{"model": "multi-label image tagger", "dataset": "coloured fractals of 300 iterated function systems on busy backdrops", "train_examples": 97500, "image_size": 32, "crop_scale_min": 1, "horizontal_flip": false, "arch": "convnext", "isotropic": false, "norm": "rmsnorm", "activation": "swiglu", "moe": "soft", "num_experts": 8, "moe_every": 1, "expert_mlp_ratio": 1, "slots_per_expert": 1, "shared_expert": false, "patch_size": [2, 2], "depths": [2, 5, 2], "widths": [64, 128, 256], "kernel_size": 5, "num_labels": 14, "optimizer": "muon", "muon_scale": "match_rms_adamw", "lr": 0.0032, "momentum": 0.95, "nesterov": true, "orthogonalizer": "polar_express", "adamw_lr_other_params": 0.0011, "steps": 19400, "batch_size": 64, "epochs": 12.7, "lr_schedule": "cosine", "final_lr_fraction": 0.1, "warmup_steps": 580, "weight_decay": 0.03, "adamw_weight_decay_other_params": 0}
Rows from block 2 of a small multi-label image tagger, named by matrix and row number. Rows with one number within an expert belong to one neuron, the router's apart. Each number is 50 + 12 x the weight over its row's rms, rounded and kept within 0 to 99. All counts start at 0.
Before each expert's rows are labels from the 100 images, of 14976, where the router gives the expert most weight on average: "top examples" is what is common among them; "colour at peak" is the nearest of a few named colours to the mean colour under the peak. Only what is clearly more common there than usual is listed. The data: coloured fractals of 300 iterated function systems on busy backdrops. In brackets: how many of the 100, against the usual share in percent.
# router: slot weights (model.blocks.2.mlp.router.weight, 8x128, trained with AdamW), inputs 0-127
# gate: expert gate (model.blocks.2.mlp.gate, 8x128x128), inputs 0-127
# up: expert up (model.blocks.2.mlp.up, 8x128x128), inputs 0-127
# down: expert down (model.blocks.2.mlp.down, 8x128x128, transposed), outputs 0-127

# expert 3
top examples: red (91 vs 8.3)
colour at peak: pink (42 vs 20.6)
router.3:44 77 39 38 59 56 53 49 59 50 54 38 24 41 32 61 60 51 36 66 32 59 82 45 30 42 60 52 33 45 63 53 50 40 57 50 59 43 73 37 50 31 57 45 60 38 53 64 58 49 53 43 72 65 51 44 62 49 28 41 45 50 37 48 39 25 50 40 38 54 48 67 65 56 41 27 51 54 53 45 53 40 39 54 54 39 47 23 51 58 65 33 33 56 54 49 50 59 28 35 70 59 57 40 46 66 51 46 58 28 48 51 62 30 35 54 33 60 44 62 60 40 61 46 51 63 48 76
gate.9:41 45 44 43 30 51 31 50 34 45 69 36 47 50 42 55 59 62 53 45 35 40 67 64 24 25 33 33 60 68 41 37 56 56 31 51 54 37 35 39 76 50 42 41 37 52 29 42 36 45 57 60 48 53 32 50 37 38 44 45 44 66 47 24 77 63 64 34 27 32 46 60 58 45 28 39 50 57 68 50 45 37 40 56 57 46 53 45 71 37 75 56 23 58 44 31 60 43 55 50 49 50 51 52 51 57 68 47 40 40 40 62 64 40 54 61 54 37 35 55 41 43 54 58 44 45 48 54
up.9:50 48 59 37 44 53 24 55 61 29 57 45 49 58 55 38 48 54 54 53 53 41 71 60 33 27 61 50 56 55 40 32 62 42 42 54 47 47 22 44 72 47 54 47 42 38 38 42 30 32 62 61 51 71 21 38 49 56 16 58 67 67 58 33 35 60 55 46 55 46 44 71 74 39 49 48 69 68 71 64 35 43 32 65 53 58 51 55 62 45 44 45 58 49 58 60 57 37 36 48 55 56 39 60 56 44 46 43 37 37 58 72 58 29 56 44 37 44 48 55 39 58 56 52 56 70 64 55
down.9:48 39 36 45 21 59 64 62 46 64 53 69 67 62 54 57 39 51 60 61 47 47 80 31 56 66 35 45 48 57 58 50 58 59 68 50 50 49 59 36 67 39 49 44 34 52 37 58 52 53 63 26 68 60 61 49 55 45 36 53 54 70 60 69 47 45 75 42 34 41 59 61 36 47 32 42 31 58 48 55 43 60 43 20 58 59 55 32 49 74 49 45 60 45 42 62 47 43 46 50 61 55 40 64 66 49 42 48 50 59 56 50 22 39 61 63 41 52 33 18 48 63 62 41 32 57 43 60
gate.10:65 68 66 46 42 47 56 47 48 55 55 45 66 79 48 49 26 65 35 41 48 59 79 47 62 56 53 57 61 42 64 56 60 21 43 63 56 52 59 33 51 44 77 43 37 69 59 48 37 54 71 51 54 52 55 61 61 51 67 36 55 51 55 47 42 54 43 51 46 41 63 38 43 48 65 54 52 52 47 56 65 38 69 47 44 64 54 54 40 72 28 76 57 57 56 41 59 46 62 45 76 59 46 54 49 28 59 28 46 42 68 57 25 76 40 59 48 46 42 54 32 39 66 47 42 68 53 61
up.10:58 65 67 34 28 38 40 55 65 54 40 50 63 69 48 52 20 48 41 51 56 50 69 51 54 59 43 53 67 44 55 40 35 36 36 52 56 40 42 41 50 50 67 46 45 74 71 48 51 48 81 54 54 35 46 52 54 51 78 44 57 32 55 54 49 70 61 59 41 35 66 45 37 39 62 59 34 44 60 49 58 32 62 53 53 67 40 48 37 66 40 60 48 66 58 32 59 34 51 52 70 58 55 68 49 34 53 37 56 35 65 53 41 42 34 67 61 42 37 42 39 35 71 55 30 56 35 61
down.10:37 27 45 57 54 43 45 52 59 31 45 51 48 52 43 34 70 56 66 54 68 41 35 64 42 45 47 54 43 73 35 46 32 07 60 56 66 67 42 41 44 33 54 51 58 51 63 44 51 60 56 46 45 51 37 67 56 61 48 55 61 46 45 66 38 63 37 52 48 48 42 43 65 39 54 68 51 45 33 34 44 39 51 62 52 69 63 39 48 35 27 30 62 58 73 48 73 32 42 60 43 50 42 27 43 32 54 38 57 59 48 48 53 36 42 48 46 34 59 45 65 40 43 24 46 31 59 66
gate.11:37 52 45 52 65 45 37 41 43 67 34 44 44 62 45 63 53 47 53 40 41 63 42 54 12 34 53 46 40 51 50 54 32 41 52 55 44 51 56 25 39 48 58 39 36 25 35 53 32 23 48 51 77 25 52 60 30 53 44 38 46 60 62 52 62 41 71 44 44 88 49 40 50 44 33 64 42 60 43 62 47 38 69 43 48 65 73 41 52 43 56 47 51 57 44 45 67 39 61 65 63 30 50 54 68 40 50 42 46 57 66 32 49 66 31 57 57 47 63 39 46 38 50 53 45 36 45 48
up.11:27 55 34 56 72 41 43 35 39 50 43 60 60 40 43 59 51 43 42 49 54 61 59 62 31 62 39 58 51 67 82 63 49 45 45 39 39 62 46 45 40 52 45 48 45 24 51 55 48 35 61 45 76 54 49 32 42 48 37 25 45 69 49 52 61 51 40 47 47 60 32 58 54 40 46 45 36 53 48 40 52 37 46 59 37 22 69 34 43 40 38 48 38 44 52 41 65 47 55 52 47 38 43 51 68 31 71 34 35 59 64 39 68 60 23 43 66 46 71 47 36 21 32 44 51 53 59 55
down.11:79 53 51 45 42 59 32 49 40 34 61 55 55 47 51 55 77 55 46 65 53 47 61 43 58 39 38 53 64 33 43 69 52 26 72 28 61 53 48 78 48 39 55 58 65 59 61 61 56 54 52 53 40 48 64 66 47 55 49 55 86 47 54 50 43 69 69 59 64 32 38 44 45 52 56 74 35 46 51 50 55 39 55 26 55 51 54 26 44 54 31 35 32 60 54 60 59 47 43 63 78 54 51 49 38 55 69 76 66 54 53 66 49 42 56 68 48 58 39 43 54 55 46 61 43 65 58 48
gate.12:63 41 59 66 19 30 43 57 40 54 51 53 23 65 56 49 53 67 71 51 49 63 24 44 39 51 30 27 62 47 82 31 39 61 34 40 55 55 46 63 52 38 48 60 40 49 35 59 49 51 56 41 39 58 51 54 62 36 45 55 73 45 59 45 59 56 48 52 56 60 33 50 41 44 39 58 60 54 62 37 48 25 41 42 48 38 64 51 44 38 73 72 44 42 45 60 54 57 54 58 68 57 52 43 53 53 37 37 66 56 55 45 54 64 59 56 37 41 55 44 19 53 60 49 56 79 69 57
up.12:25 64 39 34 71 54 48 48 73 44 46 39 79 35 43 59 41 46 51 56 51 51 78 72 60 51 59 67 50 73 21 62 34 46 56 62 36 49 58 22 56 51 43 36 54 54 61 54 42 44 48 49 51 52 56 57 35 47 50 58 33 45 47 43 53 44 58 49 47 62 54 58 66 47 56 47 37 16 33 58 50 69 69 49 38 68 39 50 50 55 44 30 45 57 59 38 54 57 40 54 39 44 59 51 62 52 62 51 41 42 39 52 51 43 34 37 56 59 49 65 69 33 54 54 44 21 20 47
down.12:48 41 49 59 37 50 58 54 42 49 52 54 67 36 46 33 39 48 47 28 62 40 48 42 51 45 51 52 49 44 45 42 58 48 99 41 37 71 50 47 56 56 63 45 52 69 47 64 53 66 64 53 51 40 39 31 40 43 63 35 60 57 58 55 41 54 58 43 74 45 61 31 57 78 46 42 45 42 44 64 38 42 59 40 73 80 42 45 53 49 59 29 58 66 69 69 52 44 61 38 38 51 42 75 29 41 54 59 52 35 62 56 52 76 57 38 54 42 42 39 52 54 64 40 34 46 51 58
gate.13:29 77 54 37 48 46 39 40 33 43 48 47 64 69 52 53 60 29 59 45 32 49 47 52 27 54 67 73 51 32 53 45 45 57 56 31 44 35 48 47 58 25 55 63 46 57 40 66 50 32 49 28 63 50 72 29 66 55 57 58 64 49 50 42 49 39 49 53 60 38 58 57 45 49 55 40 77 53 52 35 53 32 47 41 43 39 45 54 40 31 52 61 50 80 55 46 78 44 45 45 37 44 52 57 75 25 54 68 42 56 46 58 56 81 39 55 59 38 62 53 42 51 46 41 53 47 63 43
up.13:50 67 35 50 55 45 57 52 36 42 74 50 71 67 35 50 54 71 39 60 53 49 35 43 39 52 46 63 54 66 30 39 50 47 37 49 52 42 60 43 54 33 54 40 46 62 38 65 46 47 39 54 55 68 69 55 60 80 55 51 73 27 56 35 53 44 48 71 40 60 54 69 53 51 52 56 61 50 48 42 48 50 51 39 46 39 53 29 47 48 21 60 52 66 64 32 53 55 48 36 59 52 75 51 50 36 53 67 33 81 53 48 53 43 40 76 59 49 64 68 25 36 62 59 45 45 60 65
down.13:59 47 65 50 66 65 32 55 60 54 70 70 40 34 55 53 56 60 40 51 47 44 58 33 33 74 59 52 42 43 28 35 52 62 30 66 46 32 54 71 69 56 68 56 40 62 57 51 60 52 37 62 55 44 80 45 62 42 61 21 63 47 54 34 41 62 49 59 43 46 58 36 63 34 51 47 41 50 53 48 54 40 47 36 45 69 51 59 61 48 65 40 37 58 55 52 49 36 31 56 43 81 49 57 52 65 62 50 64 65 53 52 39 61 48 42 31 55 48 59 41 60 62 52 73 81 58 59

# expert 1
top examples: green (77 vs 8.3)
colour at peak: grey (55 vs 27.1)
router.1:49 66 49 55 59 62 44 71 63 56 46 63 64 51 51 48 31 62 58 43 55 50 16 64 45 38 58 41 38 67 34 70 57 51 53 31 61 47 68 41 61 48 46 47 50 45 52 65 42 43 54 34 55 52 44 26 35 89 37 47 70 61 46 57 48 38 33 28 42 55 41 34 47 46 39 45 31 40 36 42 45 36 51 58 48 44 51 37 52 41 61 32 55 33 59 61 57 39 70 30 73 49 51 45 47 64 42 58 52 50 57 51 47 81 33 58 39 43 61 42 42 46 37 69 63 57 68 55
gate.6:57 49 36 39 50 56 04 33 53 53 57 58 43 51 51 62 58 34 38 45 53 60 56 45 44 59 35 50 26 66 48 72 35 57 33 65 68 34 58 67 56 62 34 39 43 58 57 39 51 64 55 33 31 60 51 53 60 52 43 63 57 43 65 52 69 53 48 54 51 45 44 47 51 73 43 53 48 62 48 39 44 18 38 63 53 68 62 37 54 46 57 36 16 37 51 52 50 48 71 36 67 66 57 42 38 62 44 39 29 51 43 36 55 52 63 49 38 36 38 44 63 37 43 64 47 51 47 42
up.6:44 55 59 55 58 49 75 62 57 45 36 44 72 57 72 43 30 71 45 53 49 38 55 59 61 55 63 48 68 34 52 50 67 58 51 32 50 49 38 44 49 41 76 53 66 55 48 62 45 27 56 69 62 50 50 58 66 48 56 43 47 80 40 56 34 45 50 40 35 65 70 48 59 51 55 62 53 49 46 49 54 70 59 30 37 36 55 56 39 56 46 87 49 65 69 54 56 39 24 55 32 49 59 49 62 38 49 52 68 47 55 52 62 26 30 37 47 52 49 63 46 67 55 27 44 45 55 58
down.6:32 43 74 33 28 64 40 38 53 51 50 42 64 53 52 51 32 47 63 40 56 64 43 53 54 52 30 46 48 53 38 45 69 28 53 35 48 61 35 69 66 43 81 39 50 46 49 53 30 72 53 48 41 50 48 40 43 43 29 70 37 39 63 61 54 51 60 48 52 55 44 44 58 47 80 58 58 46 44 64 50 45 66 34 55 51 61 39 40 55 65 57 45 60 42 42 47 66 51 34 55 45 45 54 60 33 46 67 42 45 35 66 70 75 35 39 60 40 24 50 74 32 67 51 60 60 40 50
gate.7:49 42 54 51 62 54 62 59 15 56 68 42 40 43 59 21 64 35 88 32 42 47 45 49 49 46 44 48 65 44 62 51 61 64 69 46 42 49 50 61 42 50 35 42 47 63 46 70 60 61 48 35 72 69 48 31 55 56 44 49 38 73 45 49 43 64 30 54 36 23 40 46 56 70 73 55 40 49 60 41 52 56 51 37 62 62 45 69 52 39 57 48 27 65 59 53 58 50 49 45 50 54 58 39 21 51 54 36 59 54 38 48 45 45 51 72 57 49 51 48 29 50 58 50 44 25 43 57
up.7:58 57 62 58 59 61 62 75 47 30 47 49 69 39 49 34 76 40 58 47 48 43 52 57 63 44 45 25 50 42 44 53 73 44 48 51 47 49 67 49 56 41 42 53 60 48 66 51 60 52 46 41 50 57 30 29 56 66 46 38 40 61 46 54 50 58 45 42 60 40 55 40 88 41 35 51 41 30 26 54 58 54 49 48 54 56 48 55 42 52 45 56 64 54 69 69 39 55 21 61 67 65 48 36 29 43 50 52 50 37 62 35 48 83 50 54 50 32 28 42 26 60 56 75 44 51 41 60
down.7:44 50 64 45 50 51 57 63 39 43 39 45 68 63 31 54 32 40 25 70 39 31 37 58 55 61 43 45 57 42 73 47 48 67 31 50 36 43 54 48 48 36 52 59 68 79 39 47 48 46 48 51 45 40 58 50 56 53 39 55 33 38 33 59 53 79 59 59 60 37 49 69 37 50 61 47 67 62 57 62 25 78 41 48 49 60 54 64 36 41 52 56 41 62 56 37 35 54 53 23 43 41 59 41 63 50 38 50 65 77 41 35 63 69 61 47 62 56 37 59 42 48 64 58 32 45 61 64
gate.8:34 59 72 62 58 42 50 65 54 54 66 47 60 56 24 41 54 35 33 47 56 37 38 36 50 48 30 75 32 30 53 51 58 52 42 54 52 53 41 53 53 47 69 34 49 35 41 58 62 70 41 50 48 36 41 80 74 43 45 41 40 54 56 66 44 55 28 38 40 42 48 26 33 51 68 53 62 56 39 47 59 48 81 58 60 42 67 53 61 62 58 42 49 49 59 53 51 33 57 57 57 24 56 54 58 56 55 47 39 38 56 47 43 68 62 49 56 43 22 76 66 59 49 58 45 37 57 44
up.8:69 64 33 58 60 37 44 53 36 28 43 41 39 36 60 62 44 59 56 38 45 50 49 57 54 45 56 41 54 36 46 34 48 56 41 42 70 48 40 54 47 60 45 59 41 36 50 65 40 37 84 43 58 40 44 44 53 43 37 49 49 74 42 53 62 48 56 42 50 58 33 62 58 51 39 59 70 60 56 55 24 24 42 52 36 38 41 58 68 50 73 28 56 58 60 43 52 41 48 68 51 79 35 40 49 60 42 57 55 49 52 48 82 51 70 62 62 36 59 36 33 43 51 16 65 45 53 50
down.8:63 36 38 44 52 50 69 59 48 66 36 52 61 58 40 43 39 56 67 59 54 47 66 29 58 52 64 54 45 40 39 52 55 47 44 55 47 42 46 39 47 47 41 70 38 70 77 33 57 51 55 50 74 73 48 40 66 32 40 52 53 65 29 47 48 45 60 41 40 43 25 55 46 50 61 58 86 70 39 36 63 41 45 47 50 61 55 47 57 60 37 50 52 48 44 71 51 51 49 80 43 56 77 67 38 78 40 44 64 52 62 50 36 22 50 45 40 57 39 39 61 48 48 60 46 55 70 49
gate.9:44 35 54 57 68 64 42 60 40 55 59 60 38 42 34 45 70 35 76 42 56 38 41 56 47 55 56 44 50 34 64 66 72 74 35 56 29 71 53 46 38 48 50 66 47 54 59 51 55 57 44 49 50 87 54 55 66 48 57 25 63 41 46 62 51 40 47 34 64 54 62 45 41 51 46 58 40 50 42 50 39 54 48 57 51 54 36 48 35 59 21 51 28 61 33 37 40 64 80 32 56 52 50 49 71 61 20 41 55 39 52 45 42 58 50 50 52 49 41 75 63 55 43 45 32 40 53 46
up.9:58 53 58 62 57 38 63 42 45 65 54 34 56 80 50 34 49 62 42 59 47 39 67 55 42 43 42 31 56 65 68 45 55 38 60 44 35 56 60 57 47 45 31 46 53 32 37 57 47 41 41 52 50 53 56 50 63 50 42 74 46 75 44 62 47 68 45 59 54 58 63 52 45 50 59 25 33 57 52 52 60 59 45 44 46 56 35 91 47 33 47 59 63 60 57 68 42 34 53 39 67 27 43 50 43 50 57 54 57 53 37 40 54 59 75 55 61 32 43 52 69 74 28 79 59 57 59 42
down.9:35 55 27 69 57 26 63 44 67 52 38 40 59 58 54 42 43 47 55 57 76 45 54 58 51 59 61 60 59 41 46 46 56 28 40 49 45 47 56 24 55 51 53 34 56 33 68 49 38 63 74 56 18 59 54 73 41 50 25 42 51 50 50 33 37 57 38 50 64 63 44 45 33 67 56 81 41 41 62 53 42 52 60 37 57 67 46 40 42 57 61 49 38 53 52 47 57 46 28 35 32 35 59 37 48 18 26 47 64 57 49 35 59 60 62 47 58 49 55 52 62 39 55 53 49 45 51 43
gate.10:49 73 60 55 60 50 64 83 33 36 52 35 44 51 50 34 62 29 70 61 56 60 55 47 63 41 56 70 41 45 54 40 59 42 57 28 60 41 70 41 35 48 61 52 49 41 60 39 48 55 41 49 66 50 62 57 45 80 62 56 65 52 47 43 45 59 49 53 42 47 52 68 54 64 42 55 40 40 69 55 56 58 24 55 65 38 26 70 55 58 65 43 52 53 44 39 52 54 64 26 52 55 64 45 58 25 53 35 59 34 59 46 59 59 28 47 82 58 69 36 50 52 49 54 45 57 70 51
up.10:42 49 41 54 72 68 35 62 30 46 57 61 42 56 25 31 72 28 50 52 52 49 35 46 48 55 39 59 57 41 42 46 60 49 57 27 41 70 53 58 54 37 29 50 51 38 51 34 30 40 44 48 68 69 57 47 36 77 50 66 69 42 67 45 42 42 60 30 61 34 45 53 52 61 41 55 47 48 43 30 42 55 37 42 47 48 56 73 58 49 44 52 78 58 74 30 48 50 51 14 55 47 55 53 67 56 36 48 41 45 76 55 35 51 56 45 51 61 50 50 37 56 39 45 56 50 48 34
down.10:59 70 33 28 55 71 38 28 38 34 49 37 52 30 38 55 78 66 42 44 51 48 50 66 37 42 54 47 50 37 62 35 47 58 47 45 36 42 57 72 33 64 53 59 55 49 40 61 57 54 52 45 42 33 42 28 66 50 55 33 52 46 43 33 35 58 36 49 55 26 65 45 42 52 31 44 72 37 30 38 58 35 57 50 46 70 49 71 56 59 76 46 42 64 52 69 53 54 54 40 39 52 53 50 66 32 59 55 61 32 50 53 40 30 35 62 59 50 54 61 41 64 48 55 43 49 38 71

# expert 5
top examples: yellow (34 vs 8.2); orange (30 vs 8.4)
colour at peak: black (50 vs 13)
router.5:47 35 39 53 64 48 23 49 30 58 46 47 62 81 32 46 34 61 60 49 46 53 58 58 46 37 46 58 47 53 56 60 48 40 34 60 59 50 60 63 54 54 71 63 56 41 44 49 40 62 42 54 54 54 59 14 44 47 55 39 67 46 57 64 43 47 42 55 44 40 37 50 54 45 39 46 59 35 34 36 49 56 43 46 57 32 26 62 55 34 42 49 44 41 20 63 61 39 71 44 42 34 54 55 58 71 68 69 42 42 47 74 41 59 55 75 48 57 67 23 36 57 26 45 48 52 64 44
gate.6:52 51 46 59 46 62 45 49 51 36 37 61 45 36 30 50 56 56 56 45 41 37 58 47 46 51 58 63 60 49 25 39 40 34 71 54 53 43 55 50 44 58 45 38 56 42 44 37 50 45 31 60 44 62 37 43 42 51 32 48 63 33 43 40 51 40 35 73 55 26 49 46 40 42 67 36 62 76 22 61 60 66 45 53 38 48 30 61 72 38 63 45 38 42 57 10 55 37 50 61 29 59 51 48 32 36 40 72 47 43 44 64 45 71 39 45 52 43 54 44 77 51 63 49 55 28 54 40
up.6:70 40 56 52 64 42 58 58 26 47 71 28 36 55 45 60 55 61 38 34 51 75 54 41 69 37 54 31 42 53 68 42 53 66 38 45 46 50 70 49 44 47 51 52 62 52 43 65 58 74 60 73 40 46 58 55 63 34 53 41 50 39 51 54 58 47 60 62 67 60 47 39 65 46 44 58 43 47 64 41 46 37 42 57 76 34 37 37 43 60 33 38 66 51 51 42 45 45 64 68 74 60 62 50 39 64 56 24 61 56 40 28 41 52 66 81 34 47 53 66 37 36 55 59 59 62 52 49
down.6:53 51 27 56 27 50 59 52 57 42 30 50 67 65 30 60 50 50 38 46 45 49 31 46 47 64 20 66 50 49 54 64 36 51 53 52 42 55 34 65 83 64 61 53 39 53 48 39 56 42 37 44 46 50 41 52 41 50 43 36 56 56 35 61 41 36 39 63 51 58 64 49 49 29 42 63 66 68 56 42 75 45 48 34 65 58 67 61 39 61 33 56 46 59 23 37 76 45 56 46 40 47 34 38 45 58 46 37 37 54 44 64 48 40 21 69 47 57 37 52 29 57 54 68 43 42 37 43
gate.7:52 50 48 54 68 38 67 48 76 56 70 47 37 54 58 65 29 60 29 68 51 38 60 47 50 61 65 68 63 49 46 36 51 48 59 39 44 26 37 59 46 41 51 36 45 75 50 47 43 62 47 47 49 59 68 60 36 63 69 67 45 53 45 40 59 62 44 75 40 40 41 29 63 70 48 40 44 39 48 40 30 71 48 63 58 41 60 62 34 61 57 33 47 36 53 58 67 63 46 43 57 71 39 47 35 46 44 57 51 51 64 64 47 48 36 64 56 51 44 72 28 56 62 21 38 51 47 66
up.7:58 50 44 15 50 34 45 56 29 10 39 51 58 34 55 42 69 43 59 74 53 59 36 37 64 44 30 47 58 67 57 61 49 53 53 52 36 59 53 32 46 50 48 45 48 42 62 65 46 38 31 58 40 37 50 39 63 50 32 53 46 32 59 55 40 53 57 22 68 55 49 52 58 52 48 33 40 59 40 48 83 41 50 54 37 37 40 30 57 44 60 65 49 69 41 41 51 51 54 49 31 52 46 68 51 42 48 36 40 44 53 41 52 47 64 46 35 45 58 20 55 44 33 39 60 54 66 59
down.7:51 59 47 43 44 55 64 63 49 31 47 33 55 50 39 62 71 43 38 42 55 45 46 46 51 44 73 75 40 50 72 59 68 54 40 47 46 46 45 68 52 50 55 60 41 38 38 65 60 69 39 55 31 66 38 50 46 48 43 57 38 56 36 49 39 37 56 29 68 40 45 50 57 60 61 55 34 47 60 24 34 53 42 57 42 65 45 50 37 43 37 69 51 45 59 44 51 43 45 59 78 13 53 52 34 65 57 38 51 33 50 63 39 39 84 62 45 35 48 71 42 43 68 67 41 50 42 36
gate.8:39 52 43 49 50 61 41 67 60 35 39 51 60 69 27 53 67 50 36 41 55 52 50 43 33 44 43 53 40 40 55 71 46 41 36 52 76 55 54 38 54 41 45 65 43 47 63 54 75 80 58 37 56 70 50 53 32 54 48 56 64 56 28 41 50 58 67 30 51 58 53 35 21 65 33 34 52 51 54 64 56 51 31 47 61 51 49 50 74 36 43 43 30 61 44 49 54 50 59 34 55 53 35 59 54 76 63 59 43 36 41 57 40 49 72 45 47 39 39 28 57 46 41 48 17 46 43 56
up.8:51 62 53 47 46 62 53 68 51 59 47 51 57 25 23 43 53 61 58 37 48 54 46 42 52 35 36 40 59 43 53 67 22 63 22 37 62 41 39 53 43 51 59 42 46 60 30 55 68 54 64 52 63 63 62 30 37 33 31 41 72 42 32 34 27 49 68 45 54 58 55 52 33 59 48 47 43 73 39 52 71 43 48 52 51 47 46 69 48 54 24 39 63 49 68 60 53 45 52 54 64 72 62 36 46 70 68 59 44 43 41 48 36 66 58 44 52 52 36 43 60 44 38 42 34 62 50 71
down.8:34 55 30 32 54 49 71 51 27 48 58 71 53 64 34 41 44 67 53 23 58 38 40 75 38 46 55 49 60 55 48 50 52 52 41 53 57 36 41 56 50 49 70 41 60 65 31 31 69 71 59 57 60 48 76 39 52 53 66 55 48 47 57 35 31 54 58 34 46 44 50 57 47 54 51 67 37 65 41 28 45 51 48 45 70 65 42 59 66 58 59 56 51 39 70 40 40 59 34 62 36 62 66 73 51 47 60 50 61 50 46 60 35 62 74 64 62 66 38 55 74 49 55 41 53 42 55 39
gate.9:36 38 56 56 58 52 57 57 39 33 59 42 39 45 29 45 78 46 57 36 52 57 62 49 37 59 42 35 61 49 63 54 56 22 43 32 40 57 29 71 44 47 39 51 50 52 70 61 63 58 60 56 60 46 51 35 56 34 42 49 51 50 62 55 56 51 71 39 62 71 76 45 63 56 56 60 43 55 35 39 56 39 47 48 31 36 42 74 36 51 49 45 48 39 50 51 45 57 57 38 50 61 48 59 60 54 45 43 70 56 62 49 30 27 65 71 50 34 61 34 51 63 17 50 46 67 18 51
up.9:63 64 58 33 42 53 58 46 59 57 47 35 55 32 65 72 35 57 43 67 44 40 31 52 51 47 58 56 31 48 59 57 45 51 49 78 83 46 60 25 55 47 42 33 38 48 38 39 61 46 44 58 27 54 45 40 61 37 37 38 40 59 37 36 58 59 54 59 59 29 23 28 46 49 45 57 55 32 45 51 58 36 57 50 63 52 53 29 60 56 57 54 66 61 46 50 54 31 68 61 52 63 55 44 48 39 46 71 52 59 44 52 59 49 36 42 50 66 28 70 37 38 75 47 55 43 74 61
down.9:29 74 57 60 45 45 58 49 73 78 49 46 59 38 50 47 49 52 65 57 34 41 76 58 74 41 46 41 54 45 65 72 51 54 54 39 44 26 47 29 66 60 58 34 46 59 45 65 56 47 38 61 79 60 48 49 69 35 32 51 60 30 69 33 62 57 34 55 34 46 55 67 54 48 64 41 47 69 48 39 78 60 46 54 58 39 46 38 39 55 55 45 35 44 38 53 35 53 36 55 46 61 54 51 69 34 41 59 48 50 56 59 64 61 64 54 49 45 47 63 44 64 51 48 36 36 70 55
gate.10:17 54 42 48 45 56 59 57 64 47 32 48 51 45 52 60 35 45 58 66 53 33 73 41 51 54 54 55 72 48 65 61 52 60 65 39 48 46 25 30 54 59 68 61 42 41 55 46 28 71 72 33 59 75 35 62 51 36 52 56 51 34 50 30 21 49 67 39 57 31 41 45 42 30 66 53 35 59 34 48 54 44 37 32 52 48 46 37 51 43 46 53 60 37 51 50 51 54 47 51 52 44 58 56 67 83 35 36 35 58 65 56 61 53 44 51 51 56 42 38 41 67 43 43 34 33 48 36
up.10:93 43 70 36 42 29 60 52 45 45 52 40 49 47 37 72 62 66 46 48 48 64 36 50 56 51 24 43 45 64 34 34 42 49 34 39 55 54 54 57 37 42 42 47 45 45 41 45 61 35 49 72 49 26 58 67 41 77 52 31 56 56 67 57 64 50 49 62 42 78 39 76 55 66 36 61 57 44 54 46 64 69 39 60 67 59 41 47 44 51 50 38 46 46 50 57 60 46 56 55 48 49 52 61 48 26 66 59 61 59 60 52 41 41 41 36 56 34 64 40 58 40 59 72 55 65 50 61
down.10:43 43 35 53 61 41 51 46 44 61 46 36 52 52 58 35 43 54 53 60 32 51 29 46 52 51 64 30 60 46 33 80 57 63 52 44 47 65 40 52 61 26 45 55 37 54 38 56 68 48 21 40 60 24 40 68 58 46 31 49 62 48 71 64 27 42 56 46 45 29 41 45 44 34 37 61 19 54 53 66 46 53 57 45 49 43 54 60 47 33 62 58 65 53 28 73 40 40 30 44 72 47 64 52 58 50 34 35 44 45 59 31 48 44 45 28 64 53 61 52 44 41 56 49 31 43 51 62